{
  "model": "contrastive image-text model",
  "dataset": "short English words printed on busy colour backdrops",
  "train_examples": 90422,
  "image_size": 48,
  "crop_scale_min": 0.8,
  "horizontal_flip": false,
  "tokenizer": "char",
  "vocab_size": 30,
  "loss": "sigmoid",
  "embed_dim": 128,
  "encoder_arch": "convnext",
  "encoder_isotropic": true,
  "encoder_norm": "layernorm",
  "encoder_activation": "gelu",
  "encoder_mlp_ratio": 3,
  "encoder_inner_norm": false,
  "encoder_drop_path": 0.1,
  "encoder_patch_size": [6, 6],
  "encoder_layers": 12,
  "encoder_width": 128,
  "encoder_kernel_size": 7,
  "text_encoder_causal": false,
  "text_encoder_width": 192,
  "text_encoder_layers": 6,
  "text_encoder_norm": "rmsnorm",
  "text_encoder_norm_position": "pre",
  "text_encoder_activation": "gelu",
  "text_encoder_mlp_ratio": 6,
  "text_encoder_head_dim": 32,
  "text_encoder_fused_qkv": true,
  "text_encoder_bias": "all",
  "text_encoder_qk_norm": false,
  "text_encoder_parallel_block": false,
  "text_encoder_dropout": 0.05,
  "text_encoder_inner_norm": false,
  "text_encoder_drop_path": 0.1,
  "text_encoder_positions": "learned",
  "init": "orthogonal",
  "residual_init": "zero_last",
  "optimizer": "soap",
  "beta2": 0.99,
  "learning_rate": 0.0023,
  "beta1": 0.95,
  "shampoo_beta": 0.99,
  "eps": 1e-08,
  "precondition_frequency": 10,
  "max_precond_dim": 1024,
  "one_sided": false,
  "adamw_lr_other_params": 0.002,
  "max_steps": 15900,
  "batch_size": 512,
  "epochs": 90.0,
  "lr_schedule": "cosine",
  "final_lr_fraction": 0.05,
  "warmup_steps": 3180,
  "weight_decay": 0.07,
  "adamw_weight_decay_other_params": 0.05
}
Rows from block 7 of the image encoder of a small contrastive image-text model, named by matrix and row number. Rows with one number belong to one neuron. Each number is 200 + 40 x the weight over its row's rms, rounded and kept within 0 to 999. All counts start at 0. After the name is the row's rms in percent of the matrix's.
After each neuron's rows are labels from the 100 images, of 14848, where the neuron reaches its highest value: "top examples" is what is common among them. Only what is clearly more common there than usual is listed. The data: short English words printed on busy colour backdrops. In brackets: how many of the 100.
# fc1: MLP up (encoder.blocks.7.mlp.fc1.weight, 384x128), inputs 0-127
# fc2: MLP down (encoder.blocks.7.mlp.fc2.weight, 128x384, transposed), outputs 0-127

fc1.160,101,217,241,159,236,215,198,257,197,157,181,236,239,237,189,193,214,208,219,198,157,221,231,233,227,203,164,206,247,185,153,141,237,215,250,233,172,223,240,146,197,207,213,176,210,274,212,242,215,259,231,210,166,183,158,278,199,262,269,252,259,138,201,240,156,245,294,90,206,262,246,206,237,180,112,163,260,150,210,238,212,206,232,254,205,239,159,209,86,178,167,164,249,208,259,236,194,202,173,237,186,150,233,249,210,201,147,187,284,206,199,147,243,231,153,187,191,189,154,241,206,215,194,229,264,190,189,176,267
fc2.160,106,210,182,179,217,275,197,182,197,237,264,241,179,218,133,244,247,183,214,229,196,228,201,173,209,187,157,131,238,94,155,195,207,205,120,176,175,114,224,171,193,143,190,206,250,222,207,157,168,136,231,191,187,183,185,206,184,142,199,157,207,193,204,179,243,178,249,150,228,204,175,222,228,187,118,145,259,91,224,197,245,176,204,213,97,195,201,149,246,214,153,253,154,223,246,151,317,262,224,187,226,149,188,178,245,176,167,251,183,181,152,189,238,207,187,242,229,133,201,206,177,168,134,180,212,212,152,187,258
top examples: the letter d (93); the letter n (49)

fc1.50,111,288,256,166,175,227,227,212,134,229,141,227,207,231,202,233,233,206,251,143,238,117,203,202,179,290,210,194,246,249,243,222,226,205,162,246,150,213,237,155,206,183,169,202,211,191,176,158,193,162,235,163,161,225,237,191,192,207,207,220,186,170,210,221,236,282,207,157,93,242,158,241,200,175,171,293,263,202,186,252,131,195,213,274,167,199,212,282,180,199,254,261,233,195,202,179,250,145,153,156,155,209,180,237,224,171,227,198,247,258,201,152,233,233,260,294,283,227,192,186,190,211,256,177,221,257,203,185,200
fc2.50,117,256,157,242,229,154,219,257,223,226,121,153,142,242,182,191,197,244,168,165,188,202,171,158,167,263,193,204,134,259,200,173,211,219,236,224,163,242,197,187,178,226,187,259,187,162,168,180,172,222,141,198,217,185,170,152,210,211,260,185,269,238,225,162,150,178,167,192,293,228,205,223,216,294,168,159,195,237,276,206,134,176,197,155,173,190,188,271,208,215,246,136,126,270,146,175,161,196,191,157,176,259,207,228,218,190,180,167,194,326,144,225,222,163,119,194,244,183,150,173,189,146,237,151,222,201,224,231,152
top examples: capitals (79); the letter m (39)

fc1.134,104,243,163,226,211,242,257,279,222,198,213,195,151,201,226,193,188,230,195,230,197,180,239,201,173,256,163,250,228,208,170,206,298,125,188,160,232,182,217,202,177,203,199,283,279,252,151,165,234,195,289,220,221,135,175,194,209,280,172,229,260,173,162,209,211,225,251,203,198,208,114,125,206,180,244,218,212,220,234,220,178,260,261,288,223,144,200,184,278,206,209,247,215,224,252,233,223,189,213,154,132,181,179,198,154,203,236,161,217,269,195,191,179,249,269,253,238,209,192,186,101,199,233,265,188,220,196,228,266
fc2.134,101,183,220,181,201,194,237,273,189,185,255,202,247,179,158,142,210,144,228,160,165,193,185,163,245,243,308,247,250,186,250,210,217,143,217,169,211,218,212,153,301,211,139,213,193,194,111,150,171,171,176,231,236,228,148,206,200,173,245,287,204,306,141,235,222,197,181,221,244,167,198,173,177,117,229,143,194,219,241,198,205,223,193,187,202,180,97,198,229,205,203,155,204,231,185,192,113,178,193,161,231,198,254,259,191,161,214,147,205,184,205,175,171,116,184,193,187,191,197,206,84,218,208,194,224,247,267,222,184
top examples: capitals (77); the letter e (60)

fc1.102,092,54,201,168,183,228,112,251,217,231,205,145,209,197,244,264,165,145,168,180,192,225,202,246,256,182,197,185,225,181,176,157,249,237,219,232,146,167,199,169,231,271,154,201,222,216,131,182,149,272,129,210,223,149,169,176,184,264,242,204,199,155,214,196,189,282,220,112,227,279,208,151,172,227,213,176,241,169,181,189,178,223,168,200,216,205,163,231,178,255,191,237,254,237,267,181,235,217,194,162,244,142,274,143,230,163,194,245,261,161,179,180,232,223,154,189,167,198,224,241,161,168,131,170,246,208,213,214,230
fc2.102,101,269,231,230,257,177,265,157,137,210,191,156,191,210,264,266,135,226,249,201,197,168,197,230,231,224,205,180,239,193,188,259,189,174,199,235,143,211,281,186,217,169,268,211,174,207,230,248,280,271,159,203,315,221,188,200,176,256,246,211,194,209,239,240,160,202,172,153,222,210,276,253,245,197,155,205,166,200,228,227,229,193,129,215,230,253,177,142,242,244,239,207,204,238,221,130,258,268,217,183,195,234,249,114,186,207,224,191,178,242,191,210,228,163,122,219,301,193,241,213,177,193,236,226,183,156,215,259,182
top examples: the letter d (85)

fc1.291,097,237,141,169,128,186,194,201,184,252,224,222,205,219,204,222,200,132,224,173,256,103,208,251,206,217,158,182,194,155,235,203,270,223,190,236,238,218,256,212,200,287,191,144,150,167,211,161,236,239,224,193,202,241,227,195,173,182,278,219,173,194,145,251,267,227,150,221,199,292,141,212,165,177,88,229,192,255,231,194,241,240,230,226,189,222,193,185,182,256,161,262,249,108,210,208,179,245,249,220,284,167,213,225,237,162,196,244,197,170,202,271,222,270,220,162,151,162,178,201,240,204,166,250,115,211,209,201,187
fc2.291,109,182,178,182,171,176,195,228,113,191,164,235,203,94,215,216,197,262,234,217,148,319,148,181,201,242,188,237,230,210,254,229,201,212,186,216,173,212,257,212,238,174,301,307,208,277,219,282,168,240,139,185,159,270,228,212,292,218,214,216,124,206,196,120,233,259,199,169,245,203,157,186,205,201,212,179,198,179,180,215,192,206,215,273,224,163,200,211,221,186,202,231,192,218,193,254,193,152,219,150,208,170,192,240,222,177,209,129,214,189,233,179,183,187,173,199,136,245,276,158,214,204,225,150,128,155,177,164,242
top examples: capitals (70); the letter a (67); the letter n (46)

fc1.179,104,187,168,171,240,227,172,199,255,181,178,177,130,228,245,198,132,162,187,183,164,237,243,161,189,188,250,253,189,213,205,210,167,227,246,231,218,270,195,181,285,220,247,192,251,223,180,121,162,251,200,238,237,200,167,95,185,255,157,169,199,197,236,188,236,148,192,182,187,206,227,160,251,115,203,201,237,216,211,204,177,202,218,178,251,215,37,218,215,175,216,274,258,237,204,163,226,220,245,222,195,179,212,175,225,218,189,311,219,206,142,223,167,202,205,197,213,171,197,150,215,220,263,121,246,246,239,241,267
fc2.179,106,202,231,172,210,188,191,196,182,144,129,200,102,231,258,190,226,301,245,112,294,172,231,194,179,177,154,251,142,158,203,205,152,263,160,153,220,161,169,259,250,196,190,217,209,264,146,207,188,221,191,191,189,182,150,201,161,148,195,186,174,208,238,265,218,159,136,283,171,159,178,211,199,277,224,145,250,249,161,129,202,172,183,227,288,191,166,186,158,215,235,94,201,206,186,160,179,217,192,184,186,185,209,199,181,142,219,235,194,224,203,235,183,274,183,192,231,159,246,227,162,163,127,172,151,210,182,211,193
top examples: capitals (76); the letter e (65)

fc1.67,088,142,214,151,283,246,192,179,170,203,231,212,153,198,257,270,195,109,242,147,173,177,153,216,210,170,179,263,171,188,196,190,169,187,267,215,259,162,212,163,191,161,168,279,159,246,192,238,192,271,200,265,204,252,188,199,157,198,252,241,190,165,202,182,165,183,236,228,138,257,224,166,164,176,163,276,157,181,172,204,142,162,260,182,231,206,165,263,212,145,138,155,216,177,221,250,200,196,213,277,243,193,226,193,298,214,226,197,153,160,196,187,254,183,149,273,212,208,194,174,104,223,223,225,242,188,228,213,277
fc2.67,105,185,212,157,251,159,184,174,163,202,199,196,186,174,147,243,236,224,223,215,185,203,150,205,242,180,220,234,231,240,183,133,160,258,243,220,121,236,217,129,176,231,159,204,259,159,145,129,234,205,153,166,192,270,187,217,234,113,178,194,214,160,129,211,104,207,255,192,249,218,228,118,229,182,175,242,101,227,180,125,244,200,183,204,264,143,199,205,218,228,302,246,140,176,204,223,226,219,199,229,175,184,185,237,162,252,198,230,166,233,127,248,193,207,149,233,128,191,224,218,171,123,229,202,157,202,242,206,201
top examples: the letter a (97)

fc1.144,102,213,182,181,206,195,175,246,242,182,154,182,230,169,221,170,170,198,205,172,141,218,233,182,191,167,161,230,245,173,141,132,208,150,175,225,203,218,211,287,242,217,204,160,186,176,245,125,223,146,170,184,268,152,179,246,220,204,185,258,226,163,249,212,234,262,344,132,263,202,222,226,261,217,196,205,238,139,173,197,152,242,175,181,239,199,187,194,172,228,202,233,215,236,270,198,212,191,243,224,272,197,241,168,231,185,150,179,243,205,260,154,306,172,185,188,214,219,150,202,101,278,153,233,252,224,231,253,191
fc2.144,101,120,237,200,253,198,238,177,179,197,218,193,218,246,168,228,201,169,229,226,248,128,182,190,158,205,199,196,152,215,203,152,227,244,198,216,224,236,214,120,230,207,209,207,117,263,218,236,276,188,262,248,253,148,241,104,232,233,203,174,181,239,220,241,150,332,128,152,166,198,218,185,182,182,264,111,157,202,204,268,241,173,176,251,186,208,199,216,231,231,160,220,200,143,222,236,164,203,166,218,172,200,167,162,188,210,228,201,202,193,230,100,150,219,195,224,230,230,222,175,245,233,207,226,313,178,261,183,168
top examples: the letter o (71); capitals (61)

fc1.157,110,213,233,281,138,225,118,186,220,167,270,181,191,203,224,276,148,224,271,181,238,154,199,135,166,184,226,171,220,193,221,160,206,228,230,171,183,167,199,157,235,216,211,239,213,218,187,158,201,239,157,174,243,155,118,144,153,223,177,169,302,199,198,218,216,166,248,196,190,199,210,241,215,160,205,245,297,178,165,216,207,155,216,271,212,249,144,191,182,191,125,182,280,199,153,241,205,223,198,288,133,178,168,235,210,190,235,237,236,249,220,225,199,222,249,118,180,239,139,234,194,199,128,263,134,203,232,246,196
fc2.157,105,201,140,149,221,195,205,244,144,208,195,203,152,163,161,283,181,252,185,209,229,151,229,206,233,206,199,257,195,196,278,217,169,140,188,219,207,209,209,90,158,159,244,224,166,196,229,217,235,244,228,221,211,246,108,168,263,253,180,248,166,224,224,270,232,181,230,204,193,283,164,259,255,227,176,155,207,243,224,239,232,228,194,163,170,150,294,214,230,228,236,115,187,248,202,180,212,187,186,201,174,223,258,185,201,226,240,184,217,176,270,218,226,217,210,245,291,154,267,226,271,225,247,185,236,180,246,262,248
top examples: the letter k (70); the letter c (32)

fc1.166,090,182,187,151,230,262,196,175,160,179,234,221,199,142,168,192,236,220,199,200,221,255,259,191,201,217,155,235,219,256,256,209,245,218,193,212,182,211,193,182,196,147,235,201,288,202,132,188,170,238,200,199,154,178,225,319,196,161,213,94,258,172,172,191,247,235,208,210,93,240,242,172,145,118,291,154,197,227,185,218,221,152,185,198,183,263,187,246,242,128,239,201,190,162,265,217,247,196,193,192,204,117,236,283,187,205,196,149,211,196,190,202,134,194,218,164,232,245,137,230,176,120,216,180,226,200,162,249,174
fc2.166,103,188,143,85,95,196,236,199,135,170,167,206,200,254,222,233,232,153,187,154,247,190,203,211,211,155,203,162,259,228,196,164,211,263,114,193,225,162,239,226,197,161,267,219,151,229,253,179,263,157,181,204,127,215,211,166,184,205,248,210,245,246,172,209,233,262,154,169,219,267,205,136,172,177,218,226,278,160,252,189,148,105,219,190,197,206,221,176,187,269,197,248,179,171,161,165,207,161,197,202,235,261,144,176,141,249,223,181,242,150,180,249,220,212,255,205,186,211,181,217,196,180,153,265,216,193,202,186,291
top examples: the letter o (85)

fc1.329,104,181,224,233,155,226,264,211,208,173,218,169,194,201,186,186,260,195,277,206,214,222,173,249,273,168,202,307,187,180,258,222,180,209,151,156,187,154,190,214,255,243,143,235,195,263,140,230,130,167,158,220,174,232,266,200,234,216,237,206,179,150,180,248,296,292,275,196,186,204,220,210,259,194,156,260,217,213,179,186,242,137,210,242,196,206,239,241,207,162,257,252,225,202,223,229,205,153,222,243,209,162,198,209,139,121,268,200,218,208,152,187,204,233,269,189,171,135,165,182,167,276,179,256,216,132,243,168,232
fc2.329,101,182,263,230,212,255,185,215,192,223,215,196,209,197,233,222,192,204,159,192,203,158,171,174,179,242,198,275,217,152,200,214,209,221,167,243,268,168,157,188,167,219,148,207,268,183,172,207,219,204,185,246,182,252,127,162,181,241,206,177,222,176,170,182,278,152,203,152,226,141,265,221,223,219,127,203,276,213,142,175,193,152,85,131,231,166,215,157,241,270,165,179,163,160,224,164,176,218,291,161,177,186,214,197,262,144,226,208,145,257,258,287,173,225,256,239,172,168,205,202,140,213,163,144,150,140,241,156,143
top examples: the letter d (45)

fc1.350,111,193,259,251,233,218,199,215,205,258,160,178,215,136,201,226,186,188,143,263,185,191,183,197,152,243,202,158,198,220,197,175,262,206,200,276,163,162,125,240,208,256,249,168,199,184,216,232,188,188,210,171,242,241,257,160,225,124,201,146,214,141,302,238,241,232,221,252,145,217,212,173,197,220,226,226,210,224,221,281,200,180,209,176,213,169,280,190,189,227,213,268,279,200,179,127,160,259,182,260,243,201,140,210,177,199,122,204,156,224,171,171,169,296,240,238,124,166,120,200,259,219,193,243,216,160,154,160,187
fc2.350,111,172,209,220,250,200,264,199,259,247,265,155,171,202,142,235,213,180,248,247,202,173,233,232,225,203,167,146,165,174,195,198,222,186,185,164,263,224,172,251,188,168,177,106,283,213,243,203,173,243,262,183,189,184,208,200,155,206,193,246,232,185,155,235,208,239,240,275,178,251,215,175,165,299,186,233,147,191,255,255,220,182,202,238,103,151,154,193,266,159,151,183,233,242,128,221,170,285,244,137,191,146,194,199,224,214,169,267,212,240,231,179,163,274,165,189,237,250,143,224,200,164,171,146,225,218,173,144,183
top examples: the letter e (65); the letter n (45); the letter m (42)

fc1.273,087,250,169,173,163,231,122,175,236,151,159,205,205,165,202,213,215,229,222,297,248,194,210,182,171,161,277,201,179,198,153,208,221,233,130,219,254,153,232,234,237,148,298,204,258,208,212,126,229,237,233,148,161,229,191,317,137,217,235,141,223,162,165,229,204,265,173,128,190,204,249,233,208,171,174,163,127,175,188,173,234,165,196,256,236,237,140,154,180,146,152,242,176,236,208,245,167,206,185,170,188,173,218,292,176,191,114,221,150,212,183,208,213,212,215,215,223,245,178,177,186,182,292,228,200,177,211,218,221
fc2.273,096,188,180,154,162,303,160,219,202,219,149,201,230,165,141,178,144,207,211,268,130,172,211,214,187,129,206,230,221,150,213,165,121,323,169,177,150,203,146,202,224,203,240,253,234,268,217,201,198,161,180,172,207,254,223,133,183,170,209,240,124,182,168,216,198,212,180,204,260,230,246,225,159,242,249,197,216,203,226,238,196,258,228,195,194,56,197,171,145,181,241,216,207,197,294,216,179,235,168,206,278,219,186,198,225,192,162,219,162,158,245,176,147,201,253,189,232,174,168,194,242,186,236,268,236,211,230,220,239
top examples: the letter d (49)

fc1.283,111,147,205,210,122,141,211,169,173,262,201,267,196,226,283,161,250,149,186,203,218,192,223,119,131,191,168,165,232,138,190,173,212,148,216,255,247,218,259,171,184,231,273,232,254,215,192,196,199,168,212,218,208,252,163,202,157,153,262,136,237,190,311,196,216,197,213,192,241,202,240,120,164,265,151,219,169,197,180,238,234,213,191,226,302,233,204,308,188,192,164,124,214,188,189,236,247,160,197,210,230,285,168,205,179,220,157,178,137,223,208,174,193,175,183,203,139,197,226,257,218,166,231,194,209,194,245,237,168
fc2.283,095,250,211,191,154,254,147,169,169,272,198,199,215,203,194,201,211,287,184,147,219,164,191,162,222,174,217,186,169,204,198,207,204,167,210,158,190,171,182,232,165,209,127,172,240,267,217,224,226,260,212,172,180,177,198,225,134,166,207,227,243,200,173,193,119,234,222,243,178,121,93,177,227,159,178,302,201,171,82,169,214,165,198,205,234,165,212,159,162,214,259,188,146,161,203,221,246,185,297,235,238,244,182,268,156,199,216,188,216,162,186,244,171,239,277,152,208,199,208,285,185,197,253,228,217,129,139,147,197
top examples: italic (88); the letter f (31)

fc1.319,097,178,195,200,188,165,146,188,237,189,231,229,121,176,247,246,198,193,231,195,178,220,218,203,182,164,200,241,237,209,283,203,161,215,201,243,193,202,181,199,289,249,279,132,158,240,200,226,214,184,212,205,304,215,176,207,194,158,217,251,174,197,212,254,168,201,191,232,194,207,95,197,164,141,222,274,141,215,203,243,203,109,265,317,262,230,188,223,188,210,260,198,165,171,204,138,213,184,260,188,254,234,169,222,152,175,169,270,217,187,169,238,171,148,263,179,190,211,212,218,226,264,115,151,216,178,229,184,134
fc2.319,096,264,194,205,153,221,190,228,230,207,135,229,135,131,177,173,178,161,268,185,145,192,196,177,219,274,199,247,240,214,255,178,162,184,154,132,185,228,165,129,241,181,281,183,276,166,164,220,155,211,198,194,270,159,178,253,216,221,235,218,146,247,195,164,199,230,152,162,217,223,183,228,191,96,187,158,224,231,195,197,193,222,207,141,204,204,278,267,174,197,176,191,181,234,166,268,176,211,297,189,159,195,266,270,154,215,161,242,205,229,200,181,191,261,254,169,134,234,160,141,233,234,178,167,175,241,195,277,223
top examples: capitals (68); the letter t (53); the letter i (47)

fc1.139,110,170,135,146,186,268,202,179,160,202,183,184,180,129,199,283,219,101,153,171,159,302,221,141,259,216,248,211,236,145,286,131,194,220,179,191,187,169,196,171,195,186,174,218,272,167,244,206,144,190,201,156,227,273,187,205,229,145,265,196,163,134,204,251,244,282,195,221,173,185,211,223,232,203,198,223,211,219,161,201,259,187,187,127,260,229,210,203,181,212,289,270,244,176,242,212,161,211,199,181,178,169,230,187,149,163,186,154,153,155,244,201,169,234,186,218,152,206,242,199,178,216,272,221,160,164,163,133,206
fc2.139,104,209,269,196,218,242,192,243,218,183,246,248,200,172,197,263,176,253,210,212,209,222,284,221,242,246,256,148,299,199,235,206,164,230,161,244,138,195,240,148,223,183,242,179,215,214,202,170,135,252,187,165,201,213,167,162,284,190,127,192,186,262,172,138,205,231,188,192,167,255,164,157,152,198,164,229,267,237,138,210,170,179,194,264,212,255,178,271,219,183,181,196,274,287,180,275,217,206,216,202,240,128,216,262,205,126,171,184,187,170,188,232,199,217,255,203,194,246,175,198,201,214,178,293,222,233,247,119,207
top examples: capitals (90); the letter a (87)

fc1.135,096,177,233,201,178,197,205,233,248,181,193,165,239,159,134,181,157,266,207,195,195,266,259,214,208,275,213,261,205,206,129,196,134,165,211,256,122,147,216,214,220,152,195,226,201,259,251,202,238,163,217,200,175,170,185,199,215,284,93,193,180,184,273,176,193,179,131,94,299,154,235,215,222,143,181,135,240,177,216,259,215,123,205,154,219,218,184,209,238,232,190,245,227,226,152,185,204,205,174,253,142,211,208,176,159,198,286,202,150,150,235,210,246,185,261,179,234,184,234,149,223,217,196,244,228,213,183,233,225
fc2.135,099,266,228,179,243,180,238,208,123,120,239,227,220,245,209,161,199,221,252,246,218,269,206,169,260,181,217,229,151,176,233,250,214,157,177,151,219,234,163,154,206,175,242,134,189,112,241,228,126,225,183,176,167,190,223,98,221,201,236,144,203,227,252,280,211,197,238,194,292,203,170,183,211,204,173,204,123,211,213,178,202,188,214,226,186,203,250,179,110,209,147,138,188,175,133,263,223,138,276,309,189,214,271,213,197,203,228,182,186,213,234,213,215,210,255,214,176,181,237,196,174,182,145,222,189,240,195,168,152
top examples: the letter e (61); the letter h (45); the letter u (27)

fc1.333,096,171,170,232,238,243,244,118,210,201,239,245,214,192,221,207,186,227,206,209,230,132,164,267,197,248,172,227,173,271,113,178,181,168,259,211,230,279,240,209,227,179,185,248,171,168,308,208,195,172,226,212,204,250,173,262,203,281,146,259,160,180,228,155,184,190,177,228,187,216,252,202,239,175,214,222,249,177,248,182,219,207,188,174,215,184,241,238,202,257,282,190,237,195,156,231,163,216,173,266,136,242,219,202,195,282,285,222,107,208,195,217,180,242,247,185,205,201,214,224,200,246,278,237,246,125,207,198,284
fc2.333,093,226,177,215,219,228,180,160,135,163,130,222,150,193,264,145,288,229,203,190,196,184,206,143,141,203,169,197,189,205,228,185,173,167,174,218,175,184,155,204,240,116,204,218,104,154,270,196,252,180,266,112,212,262,218,195,156,276,191,206,180,205,229,140,200,203,198,184,148,121,230,185,188,180,183,159,138,246,177,175,137,253,247,182,132,177,248,75,145,189,168,285,225,216,205,174,187,194,235,198,171,193,285,165,204,245,200,179,149,162,248,188,237,205,186,170,238,161,235,214,174,195,214,251,186,191,157,182,169
top examples: the letter e (65)

fc1.4,088,245,207,265,187,201,161,132,234,178,248,251,174,199,239,157,146,203,224,252,274,205,142,155,209,209,221,268,224,188,199,174,222,241,226,232,143,241,217,123,153,172,204,196,122,221,166,153,287,135,184,182,200,165,237,162,156,194,167,229,214,167,199,188,251,216,241,228,173,124,202,234,197,194,237,206,167,210,206,144,230,179,217,183,215,171,245,159,230,162,162,159,266,165,244,185,218,197,157,242,231,288,137,229,175,189,200,262,222,160,182,227,107,270,206,103,244,176,238,228,227,219,274,240,215,133,231,191,149
fc2.4,098,189,133,195,186,215,226,181,210,244,265,127,217,232,210,127,150,227,174,241,235,161,186,226,204,232,153,183,189,161,191,156,206,303,166,184,251,202,219,134,196,217,214,221,168,213,246,265,163,195,239,180,192,173,192,217,161,299,192,277,216,246,120,189,231,244,116,167,155,184,214,144,216,189,282,162,213,204,248,221,211,183,166,224,185,205,119,211,226,230,205,289,214,173,202,183,220,212,168,238,252,114,197,142,145,235,179,204,219,187,165,194,125,156,200,160,298,163,204,153,228,230,182,134,189,163,231,205,258
top examples: the letter o (82); the letter c (40); the letter k (28)

fc1.169,105,189,182,176,174,311,204,185,214,237,182,83,238,163,174,201,241,195,255,226,154,265,204,206,189,205,188,239,285,125,179,153,244,221,187,236,266,188,234,215,184,205,224,189,181,185,227,218,216,187,203,145,195,166,234,245,233,159,216,252,178,176,260,184,220,253,234,222,125,265,239,193,223,245,189,199,150,210,329,156,222,182,243,183,229,205,151,203,263,167,276,226,138,269,201,185,254,185,160,243,249,221,158,155,217,140,224,203,193,195,229,272,270,208,191,245,199,198,196,193,147,215,232,190,235,209,218,241,120
fc2.169,105,156,185,130,152,145,214,135,211,139,240,212,244,217,191,174,222,213,236,151,196,129,142,210,209,188,148,201,150,216,212,243,184,178,242,183,251,212,223,231,241,268,154,176,84,210,225,242,246,210,213,224,168,227,146,166,157,179,217,218,257,277,163,202,191,207,193,181,178,177,231,166,185,206,195,203,145,241,100,279,162,170,97,189,267,199,246,185,224,186,243,238,253,213,262,120,161,137,201,199,202,250,190,186,257,132,119,245,181,187,233,191,154,185,208,155,222,186,198,146,218,223,253,220,181,211,166,249,199
top examples: the letter e (94)

fc1.242,106,212,270,225,143,259,243,163,156,225,150,190,203,173,173,205,178,268,173,191,225,129,236,164,156,163,154,218,172,236,252,267,189,216,280,162,263,169,180,275,205,207,228,121,173,95,235,180,168,319,213,169,204,177,202,210,211,210,177,181,189,199,243,208,168,141,253,262,159,196,215,146,180,275,189,176,286,220,268,145,226,215,265,168,171,158,230,220,214,146,220,174,155,256,196,238,165,183,234,225,150,219,155,160,190,206,172,146,218,143,195,242,225,247,202,202,218,188,158,221,228,195,241,151,229,196,166,256,219
fc2.242,104,217,178,209,161,182,233,285,242,218,183,249,196,192,207,247,215,226,257,255,185,133,175,198,212,195,118,180,151,254,197,179,242,140,180,114,186,208,256,125,219,228,250,163,188,171,186,166,216,214,178,214,171,206,239,202,204,205,219,160,180,244,234,228,174,151,198,157,144,206,206,272,189,221,213,207,134,239,229,281,183,245,217,213,188,187,151,173,172,200,89,113,160,243,210,256,124,187,147,174,232,247,205,114,209,207,158,193,214,175,214,254,213,160,185,176,162,205,212,129,196,207,107,175,174,211,324,180,196
top examples: the letter k (55); the letter w (36)

fc1.264,107,168,205,188,161,248,263,197,179,209,203,227,223,257,283,244,274,200,208,218,213,272,207,179,205,240,227,239,168,129,189,184,186,193,244,198,113,236,206,166,233,221,190,246,274,134,212,143,224,242,194,217,207,228,283,214,212,222,250,159,222,182,149,156,272,292,240,208,248,190,260,234,255,278,251,253,230,150,239,157,298,281,231,182,242,158,202,222,210,219,208,208,255,193,194,240,139,206,234,196,142,184,253,226,146,145,230,169,179,177,160,234,230,173,185,175,183,183,172,265,234,182,255,230,176,217,196,208,241
fc2.264,086,221,159,172,263,224,222,156,173,229,176,233,250,190,135,246,235,186,287,240,174,147,164,195,253,202,219,213,232,142,196,125,220,173,170,208,216,156,154,218,196,192,237,188,247,227,161,212,170,261,167,151,192,218,210,246,165,150,216,301,150,217,262,219,202,242,149,152,205,242,248,187,200,222,164,231,176,222,223,169,152,189,194,246,165,278,234,257,162,156,153,185,190,296,226,196,209,241,238,159,275,142,152,173,183,122,150,198,120,214,129,147,221,184,181,214,115,160,207,161,238,214,176,239,166,235,218,252,211
top examples: the letter a (99); capitals (89)

fc1.84,094,237,125,203,276,213,189,216,176,211,238,219,237,286,176,143,170,157,177,241,225,257,192,260,237,277,176,163,193,181,213,186,181,273,188,168,176,209,210,254,219,190,207,199,212,274,271,271,246,186,175,249,206,185,199,132,131,178,180,171,218,177,199,226,228,242,159,246,200,219,226,178,232,174,229,175,216,210,235,225,208,210,268,243,190,187,194,228,138,121,156,133,211,143,179,152,162,166,290,183,256,167,217,135,202,279,213,177,206,164,300,162,217,235,190,248,197,130,152,231,212,218,266,211,247,253,199,143,187
fc2.84,091,254,170,230,190,180,214,180,184,206,171,264,202,182,186,161,263,170,151,227,226,254,161,172,157,224,171,171,168,225,172,212,244,223,188,218,191,231,165,123,152,209,194,231,167,260,208,242,240,186,143,275,164,255,239,181,172,244,175,232,191,228,154,238,230,211,247,241,233,150,251,222,240,200,177,170,181,163,215,149,283,270,167,199,259,175,234,145,247,221,173,283,149,219,207,115,189,169,180,214,174,243,128,136,206,184,291,167,226,131,123,130,212,174,117,250,232,142,248,251,193,195,204,189,163,219,243,172,175
top examples: capitals (72); the letter n (67)

fc1.326,104,162,183,206,128,249,139,193,170,246,192,242,192,225,250,241,225,199,186,160,250,160,158,205,233,182,211,238,179,176,222,147,214,225,228,145,183,247,206,155,108,171,144,282,173,130,225,134,159,173,220,168,128,200,272,217,154,194,181,197,169,194,123,213,261,239,233,164,164,237,259,214,192,232,189,184,222,252,138,236,277,208,155,203,222,242,228,153,268,233,158,196,168,161,261,186,230,220,323,191,132,196,177,205,187,155,191,160,171,237,179,235,184,272,200,270,201,202,162,194,250,211,158,217,193,142,175,220,243
fc2.326,108,193,147,114,169,103,181,136,196,261,259,152,204,174,236,233,264,157,271,199,179,230,225,137,183,137,229,195,220,221,279,138,206,237,159,169,236,215,186,202,238,247,196,267,151,150,154,219,198,226,243,172,225,251,197,143,210,169,243,290,225,200,248,135,221,205,103,189,161,148,142,189,208,226,201,163,159,204,174,137,228,224,214,149,234,189,206,223,254,232,180,193,244,183,219,260,210,251,281,185,187,171,237,185,218,224,210,147,181,165,183,223,148,202,201,164,125,236,214,149,240,178,197,158,165,215,145,214,243
top examples: the letter k (72)